From a checkpoint of a small image denoising autoencoder: 7.9 epochs.
Rows from block 4 of the decoder of a small image denoising autoencoder, named by matrix and row number. Rows with one number belong to one channel. Each number is 50 + 15 x the weight over its row's rms, rounded and kept within 0 to 99. All counts start at 0.
After each channel's rows are labels from the 100 images, of 14848, where the channel reaches its highest value: "responds to" is what is common among them. Only what is clearly more common there than usual is listed. The data: dead-leaves pictures: piles of overlapping shapes. In brackets: how many of the 100.
# convs0: first 3x3 conv (decoder.decb.1.0.convs.0.weight, 48x48x3x3, each kernel summed), inputs 0-47
# convs1: second 3x3 conv (decoder.decb.1.0.convs.1.weight, 48x48x3x3, transposed, each kernel summed), outputs 0-47

convs0.33:52 60 36 36 40 60 42 36 17 51 36 51 70 05 41 37 41 23 46 47 55 28 44 35 49 58 25 38 38 67 56 30 50 58 41 57 49 14 54 49 36 59 65 28 49 54 54 46
convs1.33:66 56 53 71 54 35 35 43 35 59 74 45 58 51 47 58 58 68 68 51 54 77 37 58 71 63 56 70 74 50 61 78 73 52 39 43 78 43 49 45 50 10 46 60 44 48 81 43
responds to: grey (94)

convs0.26:29 59 61 54 39 44 39 41 35 52 54 40 58 28 39 53 65 59 66 45 56 57 39 54 31 40 56 42 55 51 60 28 44 55 37 48 39 13 70 00 29 30 41 42 54 69 45 47
convs1.26:80 36 60 61 60 55 30 64 47 34 60 62 41 36 60 69 67 27 61 54 67 70 36 39 61 59 37 54 37 56 57 55 62 41 62 46 97 80 66 39 56 62 51 44 63 61 71 58
responds to: large pieces (81); grey (41); vivid (32)

convs0.30:28 53 37 52 39 26 36 58 78 49 47 49 19 70 36 52 41 51 41 48 47 48 45 55 17 50 40 29 51 61 20 63 46 59 73 64 26 40 45 39 45 42 39 70 28 32 64 31
convs1.30:70 42 58 52 44 60 56 62 30 74 53 36 60 76 60 71 67 67 53 66 62 45 57 50 85 65 60 49 36 41 46 51 52 17 37 46 50 36 47 41 52 71 40 27 53 71 21 75
responds to: large pieces (63); grey (52)

convs0.32:42 30 43 47 65 65 47 73 25 45 34 80 31 30 25 65 45 38 49 51 51 62 19 43 67 38 19 48 30 55 58 62 56 52 35 44 61 57 76 37 39 50 37 65 32 60 55 67
convs1.32:76 40 36 44 37 37 60 25 45 27 75 54 62 65 33 57 67 45 28 48 58 62 51 12 53 40 55 53 55 42 58 57 58 31 83 47 40 54 58 54 34 42 64 26 77 57 49 31
responds to: grey (72)

convs0.40:42 50 56 36 51 40 50 58 46 89 23 43 33 62 56 49 40 69 71 32 49 81 40 40 50 40 41 34 39 38 37 40 53 22 50 85 77 56 46 35 44 53 44 38 39 40 31 34
convs1.40:61 54 72 49 59 62 56 67 39 13 43 44 46 36 78 50 68 43 39 54 34 53 76 50 45 65 44 41 38 46 51 56 55 63 74 00 30 40 55 64 71 43 51 57 42 45 43 58
responds to: shaded (76); vivid (49)

convs0.18:27 59 58 54 42 50 73 27 19 42 49 42 44 35 24 66 56 44 77 42 51 54 45 59 29 36 53 49 59 40 56 48 82 47 35 47 28 41 59 18 45 73 73 55 57 27 32 50
convs1.18:78 53 33 51 49 46 55 67 36 60 46 61 56 89 39 31 60 47 37 45 40 45 61 47 70 57 48 42 69 44 44 46 35 59 71 30 65 13 51 69 50 19 24 66 42 64 44 47
responds to: vivid (98); large pieces (70)

convs0.2:47 81 67 51 41 55 53 58 45 52 40 44 59 41 75 52 47 52 29 43 41 97 66 53 49 45 73 47 57 47 54 38 46 55 43 77 73 28 52 41 65 57 42 34 58 71 85 30
convs1.2:76 47 42 27 34 51 27 46 51 48 65 63 56 50 37 62 39 44 37 50 37 63 23 25 45 63 00 65 29 51 52 53 46 40 59 60 30 43 43 37 48 35 67 32 48 44 42 65
responds to: vivid (55); warm (38)

convs0.42:51 25 41 39 34 24 71 47 28 47 32 42 33 27 26 67 39 51 47 46 38 52 48 82 41 49 46 53 55 60 61 50 73 53 59 18 25 61 34 43 68 36 37 65 36 40 45 34
convs1.42:38 40 43 79 53 74 39 37 71 69 64 71 48 45 51 27 65 55 58 66 69 47 54 42 48 61 57 38 28 29 39 54 30 22 40 56 76 60 45 40 42 62 55 40 73 58 73 77
responds to: vivid (88)

convs0.11:37 62 33 45 37 26 53 32 29 47 61 45 52 27 46 32 51 56 53 29 42 52 30 55 35 41 61 13 40 67 51 51 73 83 42 57 49 46 59 80 20 46 50 27 51 54 36 56
convs1.11:65 56 39 39 44 48 44 50 51 51 39 25 73 74 50 37 54 67 37 16 54 48 62 54 72 33 63 65 55 68 66 64 56 34 48 20 63 39 60 14 51 54 65 51 27 51 28 34
responds to: grey (64)

convs0.9:38 61 53 25 44 51 56 64 24 49 53 44 38 75 36 69 30 51 50 53 35 59 38 35 35 47 57 29 45 57 34 53 63 40 74 46 28 42 49 00 65 40 43 35 42 51 70 36
convs1.9:79 58 55 80 67 32 36 37 58 51 53 32 36 51 55 47 52 48 48 42 63 68 41 57 81 61 42 82 55 73 66 59 81 44 43 46 85 69 62 47 39 39 59 54 63 64 54 57
responds to: large pieces (66); grey (48); vivid (38)

convs0.27:27 53 50 14 45 48 29 41 37 37 57 23 38 60 73 54 58 57 55 43 22 34 17 62 33 39 51 34 66 60 62 53 66 56 49 64 45 61 27 41 66 64 37 41 35 27 52 36
convs1.27:89 79 49 37 76 45 58 55 63 59 69 33 68 50 42 65 63 51 38 54 63 39 50 64 82 56 45 64 24 41 57 60 55 49 54 61 74 48 43 51 52 40 53 41 38 87 31 42
responds to: shaded (84); pastel (41); grey (32)

convs0.20:44 60 45 50 56 52 50 88 31 41 41 56 59 50 32 63 62 52 65 01 54 61 29 58 37 33 44 56 53 75 54 42 39 57 51 23 46 58 56 52 59 48 52 54 47 60 04 52
convs1.20:61 42 44 33 63 63 53 20 59 53 64 42 67 58 50 43 38 62 40 25 60 51 42 63 87 61 64 48 59 26 63 49 66 29 62 82 70 37 32 36 34 65 52 62 28 58 66 51
responds to: grey (98)

convs0.41:24 74 50 55 44 54 53 43 26 55 45 55 46 61 37 66 70 33 46 47 57 43 56 68 06 35 58 35 59 68 60 59 55 56 57 48 48 25 51 23 29 58 26 35 41 51 37 18
convs1.41:49 42 54 31 48 31 38 54 51 41 80 69 36 61 47 48 51 36 49 78 58 59 58 64 21 31 55 61 36 20 49 37 50 38 27 67 36 60 24 36 63 44 36 56 39 66 68 80
responds to: vivid (98)

convs0.31:20 57 54 62 54 33 22 76 51 49 33 27 68 53 46 29 61 59 76 53 50 30 47 51 42 41 19 56 39 52 40 44 24 48 52 54 53 44 33 52 60 54 49 50 55 08 51 24
convs1.31:98 60 62 43 70 55 62 53 52 52 91 40 63 47 48 55 69 44 13 43 48 53 29 47 39 60 47 59 60 48 67 62 59 48 45 50 55 53 54 57 54 36 60 53 51 87 62 73
responds to: grey (96); large pieces (64)